config.yaml
encoder_positions: "learned"
nesterov: true
weight_decay: 0.0
Rows from block 9 of the encoder of a small masked image model, named by matrix and row number. Rows with one number belong to one neuron. Each number is 200 + 40 x the weight over its row's rms, rounded and kept within 0 to 999. All counts start at 0.
After each neuron's rows are labels from the 100 images, of 14976, where the neuron reaches its highest value: "colour at peak" is the nearest of a few named colours to the mean colour under the peak. Only what is clearly more common there than usual is listed. The data: simulated telescope pictures of galaxies. In brackets: how many of the 100.
# fc1: MLP up (encoder.blocks.9.mlp.fc1.weight, 320x160), inputs 0-159
# fc2: MLP down (encoder.blocks.9.mlp.fc2.weight, 160x320, transposed), outputs 0-159

fc1.234,195,192,225,144,206,169,218,160,195,231,186,170,252,218,240,175,131,198,138,188,172,150,238,188,207,211,242,158,116,161,169,176,177,188,185,225,152,287,201,258,169,205,206,233,199,221,128,174,226,216,179,265,180,160,193,160,205,163,183,209,140,221,232,190,237,150,186,201,267,186,113,263,213,250,222,219,267,138,250,146,178,216,235,163,145,200,224,190,213,210,167,157,258,220,226,254,219,255,224,269,191,231,259,219,147,235,224,245,149,227,174,268,167,154,244,287,202,290,284,172,163,288,207,214,155,211,141,172,138,269,186,185,231,263,182,188,181,233,132,178,154,192,175,202,176,246,154,219,124,220,166,139,177,171,243,189,190,230,233,230
fc2.234,159,185,292,221,256,212,232,140,190,239,128,169,255,253,251,149,264,202,246,160,277,206,240,230,208,91,170,149,209,219,216,208,249,211,261,166,247,243,213,170,261,176,152,222,249,125,209,231,126,171,233,208,229,113,142,228,257,202,148,222,223,206,157,156,233,194,149,210,234,174,133,150,167,204,162,157,165,224,168,256,187,206,265,209,145,145,203,210,219,210,206,237,147,192,239,266,185,204,224,237,180,214,199,194,229,145,284,164,200,256,152,248,186,168,197,238,117,177,213,187,166,121,170,149,149,181,177,205,151,182,253,206,185,181,242,194,243,183,173,181,242,264,227,165,222,231,217,229,230,224,172,123,210,199,200,194,156,194,234,232
colour at peak: brown (98)

fc1.216,253,230,180,153,145,232,213,156,211,207,198,235,251,165,155,146,204,206,228,226,150,220,221,230,164,250,113,218,183,251,245,227,259,160,139,207,176,209,217,196,230,146,264,256,275,147,168,196,201,165,239,208,229,237,230,208,248,183,169,218,161,175,156,168,239,230,184,118,224,209,257,166,126,182,160,228,262,274,169,223,219,209,223,235,137,238,189,132,204,243,189,167,171,269,198,243,140,148,229,146,237,218,195,162,192,204,166,156,124,160,205,210,150,174,242,199,136,221,178,182,182,106,196,223,170,193,246,227,258,233,218,172,167,281,295,184,200,199,206,203,203,160,220,242,239,196,202,202,172,220,186,258,90,111,194,191,176,241,170,272
fc2.216,190,194,207,232,246,196,228,250,196,180,216,188,169,243,217,254,165,210,190,205,260,158,251,186,196,150,226,195,191,169,196,191,146,280,264,159,173,186,187,209,130,253,151,205,156,201,185,203,174,161,145,201,153,143,227,247,186,191,190,173,252,168,266,237,231,138,191,247,183,236,126,152,284,161,231,189,198,93,182,142,185,151,191,196,255,185,195,241,204,183,167,262,181,159,169,162,232,278,195,220,129,186,194,207,181,218,249,263,229,260,146,167,220,220,171,210,233,180,233,267,204,287,212,192,254,215,147,165,209,183,212,257,203,118,84,207,176,183,201,211,232,243,167,129,144,190,179,180,245,192,197,155,284,270,152,193,227,212,266,144
colour at peak: brown (66); grey (31)

fc1.6,277,144,202,171,212,219,188,152,239,229,170,195,240,150,258,179,264,201,208,232,165,230,256,268,294,236,224,143,125,268,158,121,138,214,215,267,192,164,135,220,221,158,193,160,175,265,228,203,141,125,141,186,189,211,239,207,213,212,226,265,139,198,198,259,157,136,189,145,208,159,177,202,190,227,201,190,178,150,194,236,131,230,187,198,208,204,198,169,164,267,216,149,231,198,207,187,200,232,261,239,205,194,204,209,203,213,208,214,167,237,238,280,224,185,147,211,180,198,237,180,243,196,173,247,252,197,204,159,235,111,183,197,190,166,231,171,88,182,184,313,211,169,211,227,233,210,119,229,191,158,255,164,188,230,193,271,233,185,169,265
fc2.6,81,267,204,236,213,191,215,285,159,191,212,192,151,255,113,240,145,239,186,151,245,175,170,141,115,157,203,269,248,137,224,308,254,175,179,159,204,243,234,201,199,200,189,205,201,132,178,221,260,279,247,251,192,229,121,188,227,180,153,166,258,207,203,135,215,245,207,256,181,225,238,201,198,174,164,174,228,239,215,171,245,175,227,179,213,185,197,185,239,170,195,241,162,217,222,202,187,184,139,179,202,224,178,165,185,203,214,165,225,194,171,125,187,196,248,172,215,226,166,210,152,186,222,157,167,203,220,235,178,291,243,200,187,231,174,232,319,207,209,108,207,260,177,176,177,186,280,175,206,233,151,257,201,178,203,145,180,232,234,156
colour at peak: brown (55); grey (44)

fc1.125,189,237,198,181,263,229,225,219,175,156,192,190,188,169,181,114,176,252,203,269,198,182,203,162,289,181,147,203,221,273,193,214,237,238,210,143,242,180,266,184,197,210,280,176,153,204,174,149,210,163,218,224,256,164,213,180,247,191,184,113,160,248,258,173,278,199,230,160,121,211,91,178,220,180,189,180,272,280,166,184,206,161,196,236,181,212,267,168,250,182,223,236,290,196,272,140,231,250,260,193,240,246,148,202,228,162,150,221,170,168,233,237,227,130,277,144,173,189,198,175,249,205,142,247,187,231,156,191,190,262,174,233,222,186,223,188,200,185,158,124,206,174,144,225,181,195,175,202,197,118,196,147,214,196,222,186,145,189,154,201
fc2.125,183,260,271,208,242,186,230,234,187,225,199,227,156,154,202,133,184,237,184,223,222,182,191,177,251,188,190,170,270,293,175,202,265,213,167,199,282,216,250,204,218,190,237,215,149,186,285,135,210,161,243,209,248,165,164,133,212,263,189,197,134,273,243,148,229,196,185,175,114,231,74,185,211,180,193,240,247,233,205,200,177,193,132,234,183,218,229,198,216,173,216,165,246,223,267,217,195,269,261,183,235,237,214,233,188,137,145,190,186,254,296,187,232,141,212,206,193,170,137,136,233,196,126,207,201,204,173,156,130,230,169,206,207,137,244,171,185,209,158,147,168,191,176,235,261,215,209,178,163,161,226,146,203,223,153,237,212,252,157,253
colour at peak: grey (67)

fc1.223,159,184,239,210,201,150,179,213,184,223,238,129,197,225,173,208,220,199,213,218,206,254,152,226,257,183,179,259,192,120,136,205,172,99,246,284,211,255,249,147,251,118,213,262,189,208,224,188,240,208,212,193,198,160,164,245,299,109,213,306,240,119,240,161,209,199,229,229,177,273,192,200,218,222,221,217,229,192,189,205,220,197,228,170,277,199,141,191,211,157,210,256,201,238,232,211,195,127,251,193,162,238,208,204,107,233,232,247,181,232,184,123,218,184,180,166,175,220,191,116,237,156,264,206,186,162,196,171,183,260,139,185,195,203,105,203,201,187,207,156,236,231,223,150,209,202,178,160,250,155,136,190,195,185,240,199,187,146,260,180
fc2.223,232,227,155,195,183,244,244,191,247,172,181,283,219,185,213,215,186,209,197,187,207,145,240,178,137,214,222,148,213,275,248,202,246,313,174,130,193,158,148,269,153,286,200,130,210,185,176,194,155,200,178,201,203,249,217,158,97,299,184,111,154,282,149,253,203,207,175,171,212,139,210,196,186,152,168,206,172,198,203,207,177,215,170,216,147,206,243,199,189,243,202,128,193,176,163,203,206,299,146,216,240,173,180,190,279,157,182,168,211,179,225,262,178,224,208,246,231,188,210,285,165,239,126,194,215,230,193,215,212,130,272,224,204,189,287,189,190,221,190,232,178,163,191,248,199,198,222,246,149,232,262,210,191,187,172,194,225,258,140,220
colour at peak: grey (67)

fc1.63,232,226,254,287,246,236,281,195,265,212,169,182,260,135,272,231,166,191,183,172,194,228,199,252,217,157,273,207,156,148,184,207,196,174,207,173,152,92,240,237,228,98,179,174,151,143,211,205,272,200,161,153,237,267,241,209,179,184,161,292,226,213,156,219,184,193,211,239,185,196,134,180,185,225,177,200,210,215,202,271,223,234,213,210,190,172,210,168,147,212,165,144,256,169,245,199,194,211,152,263,163,225,140,204,149,180,175,139,187,271,184,247,206,219,153,191,187,257,189,200,185,197,168,224,269,261,226,143,300,208,138,191,140,152,228,190,129,215,196,199,195,188,155,159,200,198,201,221,150,229,162,196,144,217,189,152,274,232,258,203
fc2.63,163,185,160,110,178,184,117,207,174,215,216,230,147,263,125,178,250,253,225,209,183,159,205,189,222,250,189,190,203,247,179,220,170,253,200,260,258,292,144,178,208,247,209,199,197,270,184,214,119,212,194,280,157,149,103,211,259,230,227,130,202,225,212,181,185,185,202,165,186,188,305,227,192,188,181,169,195,190,184,176,129,168,227,148,208,232,158,216,229,214,264,222,127,246,150,193,186,227,250,134,217,220,220,180,254,225,235,230,194,161,238,177,181,170,256,209,214,181,195,231,191,182,209,204,112,156,187,264,133,172,278,170,220,225,153,220,277,180,171,222,255,227,235,260,225,211,188,191,219,163,248,245,251,172,222,255,150,190,121,231
colour at peak: brown (67); grey (30)

fc1.41,294,137,239,206,199,224,125,219,172,264,144,114,167,181,179,247,168,206,270,132,223,174,211,193,157,232,182,195,191,203,199,218,187,121,240,218,233,184,217,183,280,189,206,225,175,189,185,216,210,262,211,178,165,249,250,159,238,242,183,210,261,212,217,178,163,214,219,151,155,191,152,219,245,144,183,284,236,252,156,231,129,248,157,184,259,115,150,161,221,222,215,189,89,201,220,201,204,173,259,120,220,251,171,249,154,235,178,153,213,176,194,228,285,223,219,233,174,203,148,232,216,211,212,145,272,220,199,194,288,251,247,253,227,187,183,236,174,224,196,137,221,148,141,154,161,185,188,164,219,184,266,206,148,235,196,182,179,183,229,182
fc2.41,133,168,187,194,205,201,206,214,224,204,251,176,253,237,210,192,214,210,237,179,126,194,102,315,215,222,211,243,165,176,292,210,177,223,202,154,235,175,215,231,196,209,186,186,189,215,258,210,161,273,135,183,199,256,179,203,204,166,202,152,204,180,161,155,222,196,195,254,157,96,190,274,151,167,208,210,173,189,223,231,233,155,213,165,115,223,195,162,225,150,249,200,207,193,112,122,225,188,214,220,183,209,214,223,172,123,235,197,178,210,171,201,176,295,148,244,260,181,218,119,183,191,202,178,211,226,159,226,279,180,202,299,246,155,184,174,222,157,225,234,136,211,234,165,173,284,194,159,195,229,208,190,265,185,172,250,268,147,151,260
colour at peak: grey (85)

fc1.25,128,265,234,234,263,241,198,185,213,251,226,201,186,186,177,170,198,254,94,172,177,207,139,131,160,196,198,178,160,174,205,176,207,206,163,228,241,204,216,186,153,105,327,212,169,214,238,188,175,213,194,203,117,187,193,200,212,179,193,174,181,294,160,263,265,172,159,219,210,238,232,217,165,162,189,135,200,217,224,221,168,218,217,198,198,161,253,204,224,241,249,180,134,258,226,168,151,166,133,184,310,235,224,227,136,207,245,181,274,189,162,149,232,229,210,225,169,275,190,195,239,160,180,291,136,219,169,217,247,203,200,214,212,213,129,152,129,203,231,133,240,222,208,234,217,249,161,182,211,208,239,211,155,196,268,160,220,168,221,170
fc2.25,263,154,168,206,145,179,221,233,211,156,184,199,228,187,209,211,194,170,293,197,222,190,251,296,233,186,230,220,227,208,179,267,157,213,242,201,156,193,175,215,280,276,73,186,210,176,150,212,218,191,180,204,251,254,180,197,192,221,191,237,230,130,202,137,103,209,230,179,190,152,175,175,222,238,180,251,199,200,182,222,218,169,186,186,218,207,135,179,160,163,155,209,274,160,150,238,258,259,261,250,105,180,164,164,259,217,178,212,102,249,234,267,143,162,187,181,217,149,185,246,148,240,220,148,249,195,237,191,180,169,170,170,151,177,261,257,255,208,172,255,183,190,191,175,184,143,243,228,168,198,167,212,235,188,140,227,223,244,163,251
colour at peak: grey (77)

fc1.215,156,268,163,216,292,211,233,161,273,165,210,198,246,253,211,121,191,217,219,236,162,111,146,205,235,214,183,152,231,147,191,193,164,183,206,218,237,118,229,171,108,260,167,237,191,248,202,256,191,210,211,164,161,179,103,171,189,141,174,171,195,119,167,149,149,277,224,232,226,162,232,232,191,188,184,286,178,172,208,190,214,164,236,182,248,243,216,232,178,119,262,198,247,129,189,213,249,200,206,189,217,205,278,210,187,199,190,222,198,190,149,137,157,247,264,243,218,173,170,214,186,248,178,235,195,252,133,202,194,171,173,208,194,163,264,135,237,115,224,222,201,176,218,237,161,220,222,257,125,213,221,178,207,171,140,263,186,199,204,216
fc2.215,175,145,222,147,152,140,172,202,159,131,260,169,198,212,150,145,154,203,210,242,234,222,218,258,129,227,248,246,173,246,247,148,194,132,193,193,243,234,153,192,207,210,171,217,232,220,168,130,151,199,181,193,185,107,195,206,160,208,208,298,207,226,197,174,244,187,222,103,196,217,188,163,254,182,196,205,195,225,265,133,222,209,181,239,235,217,191,226,224,153,210,134,158,211,207,213,162,223,253,160,206,186,260,215,222,259,191,211,192,218,141,200,234,152,233,283,274,108,236,185,277,244,181,155,192,194,238,197,219,225,230,275,315,232,172,246,235,268,213,160,163,182,158,209,179,194,193,152,150,239,216,268,217,263,185,238,161,246,178,180
colour at peak: brown (40)

fc1.120,194,199,184,238,132,158,157,175,187,205,219,197,205,213,259,208,232,184,177,146,218,260,227,264,245,209,259,228,175,215,150,278,138,253,195,296,213,250,149,208,288,275,216,242,213,325,127,212,119,191,204,197,112,161,213,214,242,200,197,200,226,225,184,148,225,131,210,155,188,172,215,194,163,206,190,217,215,207,212,193,199,169,85,250,181,277,144,245,201,199,163,177,199,268,166,154,156,221,209,205,186,146,153,232,180,129,232,191,255,175,207,169,225,265,191,245,187,197,230,167,172,257,227,201,208,249,191,242,190,159,228,196,201,268,180,240,202,169,171,224,185,201,229,153,272,112,188,189,184,157,132,152,204,235,224,187,207,165,134,189
fc2.120,167,137,234,191,212,289,308,177,232,179,205,174,191,170,169,181,248,248,231,238,203,159,181,184,141,205,170,198,186,210,215,86,198,194,205,155,240,213,260,188,161,185,214,191,238,99,241,256,168,240,147,223,210,217,203,203,172,184,223,252,186,234,228,223,194,262,169,214,195,235,136,262,199,157,188,264,222,148,146,222,193,240,315,158,252,133,234,157,258,184,222,234,218,185,168,298,227,237,190,223,121,208,242,191,202,266,230,240,197,198,234,214,228,149,198,146,229,164,140,161,238,170,197,206,152,144,213,196,236,211,171,269,179,79,187,205,217,153,218,164,205,257,202,169,177,245,189,146,175,212,224,172,206,134,159,211,175,228,167,222
colour at peak: brown (61)

fc1.92,249,229,249,213,232,238,192,191,232,237,172,196,223,134,206,159,163,236,241,186,180,178,183,292,261,233,191,235,186,139,178,176,203,147,250,271,121,212,167,230,251,72,215,185,146,149,183,244,252,172,160,203,199,233,186,205,194,214,182,245,179,225,167,290,190,162,141,189,276,208,240,239,162,288,136,135,184,175,208,229,148,201,222,205,182,204,137,164,171,201,213,182,204,153,216,172,176,231,163,248,201,245,158,188,139,179,266,170,166,287,171,204,250,196,181,180,188,243,187,239,113,181,120,242,207,212,161,226,232,190,160,201,181,184,169,180,241,147,184,197,231,191,225,152,182,191,151,261,219,188,258,280,250,280,228,217,270,171,193,173
fc2.92,125,181,163,223,203,183,222,225,198,177,225,187,207,247,170,242,231,197,171,190,200,214,220,130,148,147,243,162,185,226,196,240,156,269,154,150,271,165,218,186,148,279,172,186,215,263,197,126,147,250,213,207,159,192,186,195,223,222,193,190,241,219,192,90,182,232,262,208,103,170,145,141,248,91,231,256,209,239,197,213,222,193,181,171,212,180,242,224,193,226,198,186,186,282,170,211,231,199,223,144,185,215,206,187,272,234,157,221,208,170,236,220,104,207,208,233,201,182,180,170,274,199,256,186,155,208,255,168,179,177,208,171,163,204,213,219,131,271,204,234,219,246,172,274,227,230,251,172,153,188,132,124,147,87,177,179,172,232,177,239
colour at peak: brown (48)

fc1.16,219,222,223,189,163,179,239,197,225,231,178,133,291,191,132,244,188,243,242,130,228,190,179,255,220,236,305,193,208,184,151,247,201,233,206,229,97,146,219,198,271,184,131,157,119,132,188,210,213,222,155,219,159,239,203,150,243,207,191,235,216,235,218,232,197,215,218,246,266,217,114,179,160,239,172,186,160,219,199,230,144,298,262,204,218,283,158,105,209,200,215,171,290,203,236,213,177,204,245,199,202,227,182,211,190,170,273,156,153,222,173,222,206,192,167,232,228,156,174,142,203,223,208,198,176,141,122,188,266,166,170,189,155,213,165,215,232,168,183,233,252,160,238,196,162,194,134,252,134,229,198,225,178,217,213,216,260,238,166,172
fc2.16,174,175,203,219,267,243,152,205,184,174,220,258,95,187,266,134,217,180,156,266,170,209,222,191,184,165,129,215,179,204,214,165,165,180,201,186,308,236,194,201,132,177,253,225,244,267,212,203,168,183,220,199,230,170,181,274,166,206,195,186,179,195,169,179,183,169,186,147,109,184,295,222,237,156,206,211,237,163,198,209,220,126,153,181,189,105,221,317,167,217,201,227,96,230,160,192,232,225,146,204,196,207,204,187,207,225,133,235,225,193,242,176,204,217,239,178,189,248,227,285,177,158,175,203,204,269,314,207,152,215,215,190,219,162,242,173,162,242,205,171,175,256,163,223,234,229,280,149,250,156,208,186,212,168,201,172,169,181,220,241
colour at peak: brown (57); grey (29)

fc1.127,217,222,235,158,221,211,203,199,245,275,164,198,254,229,212,206,153,266,172,126,159,166,218,230,180,208,268,231,182,275,178,216,150,190,189,254,207,120,189,197,220,143,236,142,111,232,214,279,148,256,179,187,158,248,250,220,244,184,234,277,205,310,186,234,180,187,185,202,176,232,163,223,137,209,223,130,255,137,165,247,158,243,224,202,187,214,191,176,143,180,237,162,172,172,218,173,182,202,219,235,232,212,211,173,265,156,231,116,170,224,231,247,173,180,141,239,146,192,222,221,203,203,199,231,179,190,131,238,243,174,152,155,125,142,214,233,188,185,198,185,277,165,232,248,250,192,258,263,177,199,170,213,157,175,126,234,273,187,163,246
fc2.127,180,209,201,259,217,208,239,231,168,161,230,185,154,128,181,193,239,169,237,254,232,235,178,234,244,186,192,172,199,76,203,207,236,255,201,195,180,287,213,215,221,193,178,231,244,183,184,115,242,167,167,238,224,191,129,195,158,224,133,154,211,127,159,182,205,188,230,192,234,159,244,182,247,202,126,254,127,276,249,208,208,167,205,167,229,128,202,230,227,263,203,242,209,254,172,217,208,232,170,185,165,236,138,234,110,267,203,304,196,225,182,181,219,209,236,157,249,259,143,172,190,162,194,202,226,237,300,151,204,193,210,236,256,250,187,185,197,220,208,222,150,259,158,158,169,218,150,147,200,192,264,213,231,225,282,198,164,238,231,154
colour at peak: brown (49); grey (40)

fc1.81,191,165,176,191,161,190,183,201,245,256,217,213,206,156,216,193,178,165,186,203,210,229,131,202,244,187,271,257,179,186,230,187,177,134,206,239,203,162,184,217,174,212,133,183,195,230,178,227,177,164,138,157,254,228,231,180,158,277,88,231,229,251,285,253,78,81,205,285,216,252,150,202,206,247,174,205,234,235,202,237,209,166,133,216,200,303,200,237,260,211,184,154,198,244,125,217,234,237,222,136,128,175,249,303,205,217,284,143,154,235,217,174,200,193,221,165,243,161,196,179,225,225,223,186,205,199,224,193,188,154,239,210,180,276,159,151,213,204,233,231,202,200,136,221,221,195,188,174,220,188,243,192,172,221,207,206,178,134,170,190
fc2.81,268,219,187,260,207,225,178,190,225,185,170,179,225,222,185,174,179,261,212,193,188,240,202,192,135,230,173,182,259,224,179,159,192,257,237,194,232,233,159,152,240,224,251,210,214,198,252,161,234,224,275,231,248,199,209,143,202,79,229,191,177,198,190,228,247,316,226,164,166,200,240,227,251,183,221,194,118,184,154,210,202,229,248,187,170,102,196,130,154,210,197,227,210,161,272,165,192,179,194,200,176,160,177,158,199,173,198,226,284,172,238,195,162,241,148,233,178,248,256,239,131,192,204,258,208,235,238,157,247,156,149,170,186,75,261,260,215,241,223,190,252,217,250,191,216,166,176,226,135,162,134,213,226,171,206,128,221,279,189,229
colour at peak: brown (53)

fc1.274,174,249,170,185,196,162,170,196,231,236,269,132,283,186,182,252,207,238,177,201,208,233,160,222,119,177,144,235,215,196,146,142,142,251,221,224,146,163,162,181,243,180,222,193,207,263,244,171,102,278,258,254,211,175,203,199,203,149,205,124,198,192,205,111,250,244,240,169,260,248,238,187,116,289,210,199,179,171,182,215,159,202,231,225,187,225,210,136,259,251,240,251,235,202,215,198,185,152,126,167,184,184,229,224,171,167,162,169,238,230,169,258,169,224,285,252,198,171,231,197,153,253,205,210,228,239,126,221,280,147,210,140,133,191,173,228,186,238,184,143,194,192,252,172,265,195,208,197,188,213,193,224,158,169,167,198,226,231,155,245
fc2.274,183,213,193,229,137,220,214,174,172,225,197,186,174,301,205,168,229,253,150,204,249,211,181,158,248,248,213,243,190,222,242,201,195,183,198,291,239,158,185,285,211,148,291,202,170,156,208,233,200,199,231,168,190,185,223,203,126,241,159,217,220,255,256,221,100,181,192,195,168,195,205,167,230,130,133,228,171,207,163,193,217,133,181,212,245,145,171,196,177,261,183,232,212,250,268,156,182,188,160,224,234,200,210,183,197,248,229,225,147,220,175,155,226,198,194,163,149,204,127,206,250,262,224,234,148,152,196,167,241,203,194,151,208,135,144,277,213,270,111,293,192,130,146,215,232,243,172,224,207,241,206,280,171,209,92,197,214,187,180,200
colour at peak: brown (72)

fc1.271,104,227,172,199,244,209,229,247,177,178,187,141,202,290,223,219,216,263,252,224,192,228,235,230,211,171,216,257,176,219,200,165,195,109,186,203,248,215,232,200,242,209,180,132,192,200,180,205,282,227,259,206,229,210,227,225,275,193,171,243,185,196,172,117,139,180,237,192,149,210,308,214,203,202,132,221,255,173,223,274,192,142,212,215,188,184,123,211,194,218,204,205,155,184,202,244,209,182,210,241,117,232,187,206,172,212,213,213,174,220,198,180,222,175,201,198,283,195,182,151,249,181,253,188,177,168,239,109,207,205,149,180,129,160,174,206,190,232,239,186,234,168,314,172,202,167,223,218,79,157,88,200,183,189,257,172,159,188,177,253
fc2.271,253,190,240,205,170,215,183,115,264,237,210,258,213,105,143,203,185,170,133,152,210,145,172,208,200,216,228,155,212,171,168,255,189,307,241,228,146,176,160,219,178,140,234,254,157,180,198,194,124,208,107,189,170,207,155,193,159,220,204,180,220,252,183,285,249,204,170,196,233,170,113,183,181,176,241,167,150,201,180,172,155,255,202,161,197,208,243,182,188,217,219,172,223,228,181,171,177,245,164,173,276,194,186,172,214,189,218,172,214,225,221,238,170,214,179,192,130,248,189,248,144,179,140,223,217,241,181,261,237,153,215,232,223,212,217,183,196,213,134,216,198,232,107,255,214,252,175,177,294,234,321,219,221,168,167,220,287,239,205,154
colour at peak: grey (60); brown (37)

fc1.184,194,215,228,176,171,194,189,189,198,202,229,269,185,185,208,163,167,239,216,207,187,132,168,234,200,134,275,244,191,169,228,232,229,169,247,167,199,183,282,275,160,104,230,276,210,136,114,236,242,184,189,160,187,158,223,235,167,175,126,197,204,194,200,133,191,162,196,251,250,274,169,236,203,241,228,204,185,208,211,182,194,226,185,190,149,180,305,216,177,195,187,145,149,242,227,185,134,157,259,154,107,225,202,280,225,114,188,214,153,198,151,259,189,165,140,177,256,256,167,242,158,162,218,137,184,187,187,216,219,190,207,132,276,252,265,165,159,257,208,206,205,153,215,223,198,211,154,210,242,189,232,225,205,157,229,250,264,181,230,243
fc2.184,219,173,193,220,258,198,199,157,179,177,215,127,230,200,198,215,218,179,167,143,206,263,229,178,229,264,114,143,227,190,154,165,171,166,182,219,134,254,136,148,216,260,187,190,207,250,235,186,151,227,213,232,178,205,152,241,228,270,209,189,181,212,137,311,252,176,183,145,150,146,248,178,183,169,172,175,226,173,215,224,221,217,200,253,271,244,99,170,227,201,252,189,232,249,215,218,259,241,213,253,217,139,140,185,224,211,189,168,200,237,212,180,171,190,272,212,147,214,247,220,211,205,229,242,202,246,249,212,231,180,179,301,159,153,108,278,196,172,157,209,250,239,167,160,192,173,241,200,224,177,113,195,205,177,174,117,131,234,199,155
colour at peak: grey (38)

fc1.131,237,224,189,193,155,191,205,282,209,208,255,195,177,123,125,212,165,229,208,140,132,180,146,252,234,236,207,210,225,177,218,167,138,173,235,193,120,158,135,253,240,115,182,189,139,264,177,215,218,154,256,187,167,269,182,267,157,150,153,191,269,218,192,242,245,193,194,217,201,224,296,259,190,289,162,200,148,201,224,145,235,218,171,181,169,213,243,196,191,198,165,272,203,232,164,165,211,265,201,219,237,180,229,182,168,215,197,158,174,236,162,190,213,291,150,127,215,147,204,208,187,196,236,206,168,223,233,225,278,119,159,182,171,218,131,282,190,234,226,200,169,159,161,223,221,205,236,150,207,192,179,272,193,192,148,191,269,181,239,186
fc2.131,102,151,250,214,250,201,203,160,209,196,103,244,238,261,246,175,278,260,184,207,278,170,302,229,189,144,186,215,105,166,207,225,181,254,176,240,224,224,238,183,160,238,202,210,221,105,183,212,126,248,193,166,206,150,214,189,262,288,188,202,146,207,254,172,136,260,186,136,148,180,192,178,202,164,217,208,247,236,168,253,142,177,243,225,162,185,193,205,185,241,264,128,179,200,246,165,182,173,187,153,200,225,160,212,176,224,184,246,209,180,234,211,175,98,193,258,207,254,132,212,235,188,222,238,183,209,185,178,181,267,212,196,176,194,264,188,231,190,184,166,199,216,228,186,211,196,192,261,184,156,145,199,229,168,271,201,136,195,169,260
colour at peak: brown (52); grey (28)

fc1.107,263,140,171,244,184,192,179,208,201,300,176,196,178,190,223,180,194,207,332,161,190,246,222,181,149,211,145,221,177,180,192,154,214,208,155,270,192,227,186,213,160,142,203,204,170,233,240,133,226,152,201,207,214,187,196,148,209,182,221,220,177,263,200,172,186,119,231,181,172,158,238,190,161,132,220,188,242,208,203,161,198,184,116,177,179,335,248,250,112,205,209,230,192,194,165,286,231,211,241,231,220,210,150,205,212,145,194,214,260,184,185,243,161,213,136,178,255,150,197,209,212,256,140,256,194,253,221,264,227,196,282,264,185,177,217,263,202,192,185,157,145,211,134,186,244,234,209,106,200,213,143,190,220,212,222,219,176,238,217,127
fc2.107,183,144,150,155,184,217,276,243,226,254,210,251,247,91,218,146,286,248,229,104,240,273,257,206,177,219,216,210,209,144,177,188,214,197,186,232,174,236,211,227,251,162,135,206,145,257,235,236,156,206,139,216,178,226,237,195,227,178,256,246,228,274,135,179,243,174,245,97,189,188,204,248,149,192,227,207,194,262,175,144,151,197,188,161,170,248,169,228,204,262,170,189,214,224,221,213,173,199,192,173,202,211,133,215,243,192,227,196,220,185,164,175,226,187,173,161,299,136,182,204,218,158,247,227,186,258,172,204,235,229,195,296,122,235,191,206,174,159,162,172,249,168,234,175,243,187,171,127,200,160,221,181,206,214,151,115,158,209,175,190
colour at peak: brown (62)